Rows from block 2 of a small CTC image transcriber, named by matrix and row number. Rows with one number belong to one channel. Each number is 128 + 32 x the weight over its row's rms, rounded and kept within 0 to 255. All counts start at 0.
After each channel's rows are labels from the 100 images, of 14976, where the channel reaches its highest value: "responds to" is what is common among them. Only what is clearly more common there than usual is listed. The data: numbers of one to four digits printed on busy colour backdrops. In brackets: how many of the 100, against the usual share in percent.
# convs1: grouped (8 groups) 3x3 conv (model.blocks.2.convs.1.weight, 64x8x3x3), inputs within the group 0-7, a 3x3 kernel for each
# convs2: expand pointwise conv (model.blocks.2.convs.2.weight, 64x64x1x1, transposed), outputs 0-63

convs1.51 [128 125 128 142 128 131 140  78 169 103 119 152 153  88 164 157 128  85  89 128 128 125 138 196 116 101 128 128  79 148 196  89  97 194 128  86 103 108 128 101 145 219 128 126 153 154  86 128 128 121  95 144 164  93 128 128 164 115  82 224 112 139 128 111 153 110  96 120 177 128  73 148]
convs2.51 [ 96 145 162 128 128 115  89 128 127 133  87 149 128 110 120 161 138 128 128 198 114 128  60 169 125 124 129 128 171  64  97 128 120 122 141 128 142 186 180 128 222 134 128 162  61  90 176 128 114 128  82 173  89 104 114 115 128 104 113 171  94 168 128  81]
responds to: length: four (82 vs 25.2); the digit 0 (56 vs 22.6)

convs1.14 [128 152 128 128 100  82 123 128 140 140 165 128 128  82 128 120 128 128 113 128 195 114 104  19 104 150 191 128 196 152 153 150  99  60 128  96 128 128 185 143 128 112 100 101 100 128 170 164 103  90  87 122 128 151  89  60 128 126 128 191 128 162 128  78  79 128 128 128 169 128 139 128]
convs2.14 [130 128 128 103  91  72 100 128 157 128 157 152 141 128 128 123 134  99  18 128 113 128 128 128 128 120 137 128 128 204 128 174 138 145 169 121  71 129 135 128 128  67 122 128 100 128 162  93 114  67 128 128 128 113 128 116  82 188  49 155 183 142 145  73]
responds to: the digit 2 (57 vs 22.4); first digit: 2 (29 vs 9.3)

convs1.63 [215 184 128 128  55  69 128 131 102 143  70 128  76 128 157 128 128 163 128 166 128 128 124 128 113 128  46 155 184  74 141  98  85 104  79 126 128 128 128 110 136  97 128 135 128 142 127 121 128 131 128 128 128 128 128  75  92 128 218  98 157 128 101 128 111 128 118  84 128 128 178 185]
convs2.63 [ 85 125 170 220  89 128 128 128 128 191 141 139 175 102 128 144 135 152  57  57 128 130 134 128 128 128 128  84 116 135 151 128 128 148 130 128 141 142 145  44 114 176 189 128 128 147 128 121 128  87 178 128 103  94  95 161 128 128 103 123  53 128 170 128]
responds to: the digit 1 (46 vs 22.5); black ink (31 vs 8.2)

convs1.22 [135 128  99 128 128 133 128 120 128 128 138 124 150 128  99 142 128 170  78  78 118 147 128 128  94  91 157  96  86 128 128 161  85  73 103 152 145 126  92  96 128 112 128 135  74 128 142 128 152 154 123  96 100 128  18 128 191 179 115 173 128 128 250 133 129 128 179 107 128 170 112  98]
convs2.22 [125 128 177 128  64 190 104  37 128 128 128  57 132 125  94 125  99  67 117  61 128 154 136  52 124 128 102 119 154 167 128  88 128 119 128  97 100 128 128 103  89  86  90 128 109 128 136 156 128 128 143 136 161  71 128 140 128 192  97 145 162 128 128 128]
responds to: length: one (55 vs 24.6); white ink (35 vs 8.4); pink ink (25 vs 8.7)

convs1.44 [167 162 162 168 123  61 137 128 128  68 106 149  67 128 145 119 128 177 128 189 128 128 128  97 128 128 128 130 143 145 128 109 128  83 128 168 133  63  43  54  98 223  83 159 196 128 109 128 128 128 159 128 111 128 161 128 128 175 128 106 128 128 110 128 147 161 150 128 155 128 124 106]
convs2.44 [ 78 128 129  81  97 128 120 128  70 112  74 112 156 127 136  79 128 128 128  82 128 128 129 122 178 147  88 212 156 195 201 128 143 139 128 133  92 190  92 128 107 134 138  91 128 128 163  91 144 163 160 187  67 123 140 128 108 103 111 152  85 125 139 145]
responds to: black ink (29 vs 8.2)

convs1.21 [112  95 128 143 137 150 128 102 128 136 153 141 146 143  78 128 105  89  91 128 128 118 128  92 128 128 128  92 165 196 128 128 128 128 255 153 105 137 128  98  95 124 104 193 173 172 128 128 107 128 164  87 114 128 211 128 132 131  95 128 178 128 173 128 192  68 100 128  95 151 128 134]
convs2.21 [128 129 128 152 145  98 128 110 128 132 128 128  75 128 128 113 118 133 128 114 176 128  89  68 134 128 128 156  61 128 157 128 150 118 207 118 199 126 128 158 102 207 132 128  50 128  58 136 168 112 129 128 117 128 163 103  52 128  77  95  81 128 144 135]
responds to: length: four (69 vs 25.2); the digit 9 (46 vs 22.3); black ink (37 vs 8.2)

convs1.28 [213 128  49 163 161 128 128 135 136  91 179 215  95 128 130  79 130 122 128 128 128 128  91 167 116  78 113 149 128  76 103 162 122 128 156 167 128 107  66 128 128 128 128 128 136  80 157 153  41 214 128 128 145 157 128 121 139 128 128 139 128 128 128 128 125 154 105  74 166 128 128 128]
convs2.28 [128 128 128 128 133 136 128 128 174 128  89 185 128  77 128 107 182 111  98  73 158  77 128 176 133 128 128  96 128  66 128 145 128 128 128  84 103 128 128 104 128 128 144 128  80 173  96  74 154 128 128  59 126 128 150 199 128 128  35  90  82 105 128  83]
responds to: white ink (36 vs 8.4)

convs1.37 [ 99 128 128 128 128  73  93 133 111 167 128 128 137 116 120  81 127 110 135  68 128 181 128 135 128 128 112 148  84  99 176 128  74 149 128  59 128 195 129  74 153 115 106 128 128 108 128 125 128 128  96 114 158 138 128 175 148  97 128 128 128  98 128 185  75  77 186  73  66 141 193  61]
convs2.37 [105 102 128 133 179 121 115  96 146 128 119  95 155 128 145 153 167 128  67 185 255 128 128 128 128 134 117  90 157 111  89  88  49  73 126 128 137 128 128 172 107 110 191 128 206 128 128 156 128 137 112 143 144 128 128 132 125 153 128 128 128 141 128 128]
responds to: length: four (68 vs 25.2)

convs1.9 [189 154 135  58 137 120  77 112  93 128  76  83 128  82  85 120 119  57  83 133  59  81 128  74 128 101  58  86 155 136 126 123 150  96 128 114 124 111 107 108 137 168 140 128 128 131 127  99 130 132 170 130 128 128 132  72 128 179 128 113  98 129 107  60 128 128 128 128 178 128 125 193]
convs2.9 [127 128 123 114 129 159 144  70 128 161 128 128  95  85 156 110 128 128 100 130 181 185  50 128 102  98 116 175 114  78 104 128 154 130 128 128 126 140 124 128 144  86 128 124  62  70 155 152  59 128  47 134 133 125  83 127  79 128  73 191 128 102 134 118]
responds to: length: three (58 vs 25); black ink (30 vs 8.2)

convs1.43 [128 128 128 105 142  86 153 183 113 163 141 128 115 192 159  74  69 128 121 127  54 128  87 107  90 128 175 128 110  89 128 132 168 128 128 147 115 147 128  56 139 169  87  94 128 107 172 224  39 124 167  91 128 141 102 109 128 128 116 115 128 151 158 128  87 116 159 130 128 141 110 141]
convs2.43 [139 128 128 128 123 165 128 128 128 191  95 144 135  55 128 167  97 128 136 128 143  86 128 135 190  79 126 128 134 128 128 128 132  86  84 134 111 142 172  95 128 145  96 147 134 168 180 128 114 141  89 131 146 109 128 112 100 128 128  96  58 128 255  71]
responds to: length: four (56 vs 25.2); white ink (34 vs 8.4)

convs1.3 [120 128 162 188 145 128  75  72  96 168 128 138 122 128 142  95 120 128 128 125 129  92 159 128  77  99 128  93  81  92 165 200 109 164 187 162 128  65 109 168 189 156 103 119 117 165 120 160 119 128 121  99  29  62 104  81 118 140 128 132 177 128 128 119 144 153 128 128 128 128 129 124]
convs2.3 [161 124 139 128 128 161  84 149 108 126 128  97 126 139 128 128 128 145 102 157 103 177 191 113 178 128 128 125  80  89 131 169 128  89  78 118  59 128 128 135 128 125  51  43 134 142 164 128 110 136 128 128 128 103 128 226 137 128 128 115 128 128 216 128]
responds to: white ink (40 vs 8.4); pink ink (40 vs 8.7)

convs1.34 [ 83 108  94 128 128 128 154 133  60 142  88 140  73 110 128  89 145 130 178 150  74 141 128 107 128 128 128  91 142 128  88 185  85 125 139  84 141  83 128 117  84 164 128 109 128  74 128 147  73 164 128 115 166 157 188  61 148 159 128 182 127 103 174 125 188  72 128 145  87 134 128  96]
convs2.34 [143 189 118 164  96  85 146 105 120 128 128 191 213  97 165 183 128 128 128  94 128 128 133 128  71 130 119 108 128 114 128  89 128 122 128  75 128  92 194 110 185 128 128 116 128 128 128 121 163 126 122 155 223 128  59 146 162 130 104 117  72 127 128 128]
responds to: the digit 0 (60 vs 22.6); first digit: 0 (25 vs 9.8)

convs1.11 [109  86 131 128 163 167 147 133  79  97  77 175 128 168 133 150  95  70 132  95  85 122 102 173 143 176  78 177 128 116 100  59 128  67 128 181 147 141 128 130  66 128 103 172 197  99 128 128 103 154 177 159 177 119 128 117 106 177 131 128 110 128 128 136 170  95 140 122  99 141  93 128]
convs2.11 [181 128 128  70  89  92  75 114  93 106 111 128 128 207 116 128 128 179 118 149 101 137 128 150 112 184 162  89 128 103 128 127 128 128 133  92 128  98 227 172 134 128 128 113 154 200 128 100  75 128 189 128 168 105 128  81 128 128  86 116 122 133 128 141]
responds to: the digit 2 (55 vs 22.4)

convs1.19 [133 124 128 129 118 128 107 128 128 128 128 152 128 128 128 122 195 128  68 128  91 128 143 211 214 170 190  87 128  99  93  97 142 128 170 145 155  87 123 128 139 128 128 128 149  99 113  93 128 123 116 116  73 175 179 166 123 111 128 128  67 109 128 128 122 134 128 128  53  71  48  89]
convs2.19 [126 113  74 150 122 128 100 128 128 109 175 109 128 128 128 128 128 135 119  77 105 159 207  96 156  53  77 130 128 149 112  99 128  55 173 128 130 128 128 128 152 144 127 147  77 198 128 128 163 163 130  61 128 128 112 198 128 200 121 111 176 128 128 128]
responds to: the digit 5 (68 vs 22.7); first digit: 5 (40 vs 9.9); black ink (38 vs 8.2); last digit: 5 (36 vs 10.1)

convs1.0 [128 173  97 147 128 128 128 205 164 186 131 107 190 128 100 195  95  87  87 128 166 117  83 178 128 128 128 105 117 169 128 160 113 111 141 114 166 108  86 209  85 146 169 180  91 174 147 128 128 128 128  84 104 189  96 147 105 105 161 128  98 128 145 128 128 128 128 128  98 150 133  76]
convs2.0 [139  60  47 166 203  93 147  53 139  98 125 173 109 144 128 128 128 128 138 130 128 104 128 204  87 128 143 104 128 128 154 156 128 130 128 158 153 128 128 128 103 155 128 124 147 104 128 128 206 121  95 128 136 148  92 154 128 161 128  54 142 197 100 140]
responds to: white ink (37 vs 8.4)

convs1.25 [ 79  57 136  79 112 154 144 183 192  69 195 187 128 128 128 128 128  74 189 128 142 128  96 128 121 128 128 125 152 130 154 128 106 171 128 109 174 151  82 128 142  85 193 139 101 128 118 128 128 128 128  95 101 128 107 168 187 170 132  56 133 147 143  94  93 144  77 128 128 128 128 128]
convs2.25 [ 94 224 151 158 150 128 128 127 117 130 137 128 102 113 155 128 128 128 113 128 128 123  97 128 149 126 128 165  79 128 193  80 126 128  61 128 132 156 208 116 107  93 172 128 150 126 108  79 194 243 138 128 128 142 128 128 128 137 153 117 128 136 172 128]
responds to: last digit: 3 (25 vs 10)

convs1.2 [195 129 134 128 156 108 128 128  91 128 128 101 128 128 128  49 123 128 128 115  85 128  87 128 149 103 108 147  97 193 187  65 123 128 128 128 233 128  81 140 114  59  37 130 162 165 183 128 109 120 128  69 131 128 154 114 128 128  90 114 128 128 123 154 128  95 136 128 128 128 131  96]
convs2.2 [177  83 128  95  75 130 112 132 128 128  88  77 146 154 128  89 133  35 122 128  79 134 128 235  55 128 103 113 128  89 128  77 167 128 128  87 128 135 124  98 128 145 143 148 139 138 152  88  77 128 121 140 128 126  82 112 125 131  98 163 128 141 128  81]
responds to: white ink (31 vs 8.4)

convs1.35 [128  93 128 128 146  82 128 148 145 209 128  84 128 128  66  57 132  82 128 128 128 128 128 128 125 128 174 178 133  78 117 128  85 159  88  40 170 146 127 120 155 147 116  93 119 210 204 128  89 129 128  66 117 128 128 124 199 138 128 128 128 131 128 128 124  91 128 128 100 134 144 128]
convs2.35 [128 147 116  98 128 128  81  96 167  61 104 137 165 128 122 179 125 152 123 136 122  71 140 128 128 128  67 128 110 132 112 202  95 128 128 161 128  95 120 181 128 105 175 128 161  77 134  87 161 128 128  83 131  43 128  77 120 101 203 114 134 173 128 149]
responds to: black ink (26 vs 8.2)

convs1.46 [ 97 128  82 122 154 128 128 140 172 110 128  96 128 128  82 128 151 128 111 193 231  96 117 168 113  86 119 106 181 128 167 128  73 153 119 128 128 139 113 126 128  56  97 110  73 161 187  75 149 128  80 128 115  84  73 100 111 128 128  74 124 128 133 115 128 172 147 112  91 147  87 128]
convs2.46 [158 145 128 171 151 163 128 143 184 111 118  98 162 159 124 128 128 143 143 115 114 103 158 128 128 128 128 102 150  81 128 143 128 128 128 128  44 102 125 138 128 180 117 112  99  77 120 128 119  66 128  59 138 116 141 128  63 221 157 162 138 108 118 223]
responds to: length: four (52 vs 25.2); white ink (39 vs 8.4)

convs1.47 [101 125 128 128 128 128 117 128 210 222  84  71 187 155  82 125 128 101  87 125 128 158 164 128 150 162 128 142 153 128  87 128 128 146 156 151 209 117 133 128 133 128 139 103  65 103 139  40 100 128 112 128 128 126 103 100 166 109 128 170 112 128 157 175 128 173  82 108 160 116 128 143]
convs2.47 [ 71 137 128 142 162 138 128  67 101  95  97  78 128 128  72 128 168 128 128 152 128  87 114 128 128  72 155  72 128 100 128 128  74 111  57 168 128  80 128 192 163 180 128 128 128 146 148  95 153 165 128  87 193 113 128 166 128 156 128 128 144 182 128  95]
responds to: the digit 4 (47 vs 23); the digit 1 (45 vs 22.5)

convs1.33 [ 53 105 172 131 104  53 128 133 118 128  61 167 142 120 128  90 155 136 105 115 110 189 145 103 114 135 128 107  66 128 128 104 128 109 176 118  92 128 111 116 100 130 123 140 128 171 140 128 153 136  93  55 102  79 152 128 125 166 128 143 128 105 128 100  73  69 106 128  69 176 205 131]
convs2.33 [ 72  84 136  73  76 106 185 127 203 128 145 114 128 128 128 165  73 129 133 128 108 195 166 163 132  90 149 194 128 172 142 188 128  47 106 128 128  81 128 170 121  83 128 128 128 128 128 130 106 133 144 138 111 150 119 128 113 153 176 105 143 130  87 108]
responds to: length: four (51 vs 25.2)

convs1.1 [ 62  93 100 151 155 128 128 109 121  83 128 113 128 126 128 128 106 154 128 110 128 138 128 124 113 128 128  95 110 128 128 128 128 153 105 157  73  33  67 128 201 170 128 128 128 154 104  79 199 196 219 114  58  68  83 144 128 107 122 135 128 128 128 145 128 113 126 145 145 121  97 118]
convs2.1 [137  79 136  79 141 125 128 151  91 128 128 128  25 225 171 158  93 107 128 118  91 128 128  45 128 191 133 104 128 106 126 128 128  91 108 102 142  67 132 170 136 140 148 128 101 144 104 135 122 178  96 160 113  86 101 128 128 128  99  97 128 128 164 123]
responds to: the digit 5 (57 vs 22.7); last digit: 5 (27 vs 10.1)

convs1.13 [128 128 128 128 128 107 118  85 132 128 128 174 175 128  53 113 108 197 128  70 101 128 203 128  93 130 141 103  49  89 128 165 174 127 144 107 140 128 128  88 141 128 138 170 128 120 135 120 192 155 135 108 125 135 181 168 192 125  66  66 147 185 142 105 135 129 155 128 151 156 153 128]
convs2.13 [145 138 180  85 170 128  48 213 128 119 150 109  99 128 122 143 101 128 115 128  77 128 188 100  96 128 128  96 128 116  97 127 128 126 155  92 128 108 128 148 144  35 134 162 112 184 128 122 124 179 115 128 138 110 184  64  96  85 128 144 162 110 105 128]
responds to: length: four (64 vs 25.2); the digit 2 (50 vs 22.4)

convs1.48 [128 138  98 173 136 144 121 128 150 128 132 128  99 130  93  97 108 160 119 128 140 111 111 141  99 128 128 212 202 114 128 128 128  59  67 128  86 128 102  31  98 148 173 161 173 187 122 128 149 128 180 128  61  53 128 128 128 149 139  93  96  93 128  75 114 126 128 128 130 119 128 128]
convs2.48 [182 119 159  98 153 128 128 128  95 191 158 183  78 143 128 131 128 142 151 125  84 104 128 127 128 158 128  82  42  97 128 149 119  94 117 128 128 118 124 128 138 128 207  73 115 160 127  77 128 143 110 160 102 127 132 141 129 203  82 111  51  80 129 128]
responds to: the digit 2 (53 vs 22.4); black ink (30 vs 8.2); first digit: 2 (28 vs 9.3); first digit: 4 (26 vs 10)

convs1.41 [128 121 128 142 128 128 186 165 128 208 116 128 152 128 128  33 104 121  98 122 128 128 128 140 153 128  97 128 128 109 140 128 112 138 128 128 176 128 128 146 171 128  70   5  69 140 112 163  76 139 117 128 129 128 146 128 160 161 117  56 177 162 176  75 116 150 128 117 128 128 117 128]
convs2.41 [131 211 140 128 176 160 105 122 141 128  88 111 128 119 160 128 111 119  99 108 119 128 187 128 115 147 119  40 113 113 114  75 128 114 128 128 128  95 128 128 183 164 105 185 187 195 128 128 127 128 198 128 128 128 131 181 116  72 105 191 128 170 128 128]
responds to: white ink (57 vs 8.4)

convs1.18 [111 128 168 128 163 137 111 110 128 128  92 103 172 129  91 204 142 128 128  88  77 157 128  94 133 166 128 123  63  47 128 201 146 127 142 188 128 132 176 101 148 128 115 128 128 167 147 128  98 128 114  86  79  92 125  66  62 193 128  93 128 163 128 128 128 159 148 148 128 104  90 128]
convs2.18 [ 71 128 117 101 134 128 128 124  77 128 128 128 178 173 128 140 120 128 128 104 128  97 201 154 109 128 128 128 128 128 134 196  86  88 102 125  43 128 128 224 128 128  70 139 128 131 118 145 128  87  82 173 121  78 134 128 111 151  93 152 186 128 128  77]
responds to: bold (72 vs 46.6); length: four (69 vs 25.2); the digit 3 (64 vs 23.1); black ink (30 vs 8.2)

convs1.57 [ 65 114 168 102  46 123 128  99 103 128 128 128 127 178 193  78  93 154 133 163 128 149 128  84 128 212  99 128 200 199  54 125 161 118  89 128 101 100 158 128 128 110 139 128 100 112 146 122 106 130 114 128 199 129 153 128 128 157  90 116 174 108 107 125 116 128 117 107 128  92 128 128]
convs2.57 [144 131 128  56 121 136 128 113 185  55 128 128 119 128 128 100 114 128  92 128 156 152 115 155 128 128 128 128 132  84 131 191 114 131 115 128 128 226 125 156  51 128 143 115  72 124 139 103 179 137  85 180 104 128 154 217 103 128 128 128 123 128 159  89]
responds to: white ink (68 vs 8.4)

convs1.32 [138 189  94 179  76 164  81 162 186 101 137 128 110 165 128 162 165 122 128 115 128 113 128 128 128 128 128 136 138 131 125  87 128 113 128 125 105 157 101 128 128 108 162  87 128 160 142 128 128 104  58 100  70 126 128 164 118 146 192  74 148  95  94 134  61 104 128  45 161  72 173 171]
convs2.32 [128 128  66 117 128 153 128 128 114 128 143  94 158 128 106 128 131 128 188  85 120 128  86  62  89 147 152 137  95 207 129  73 132 173 107  65 153  82 113 135 135 186 128 191 114 161 175 128 121  95 189 128  97 128  86 109  94 125 127 161  92 134 103 157]
responds to: the digit 4 (68 vs 23); first digit: 4 (37 vs 10); last digit: 4 (36 vs 10.1)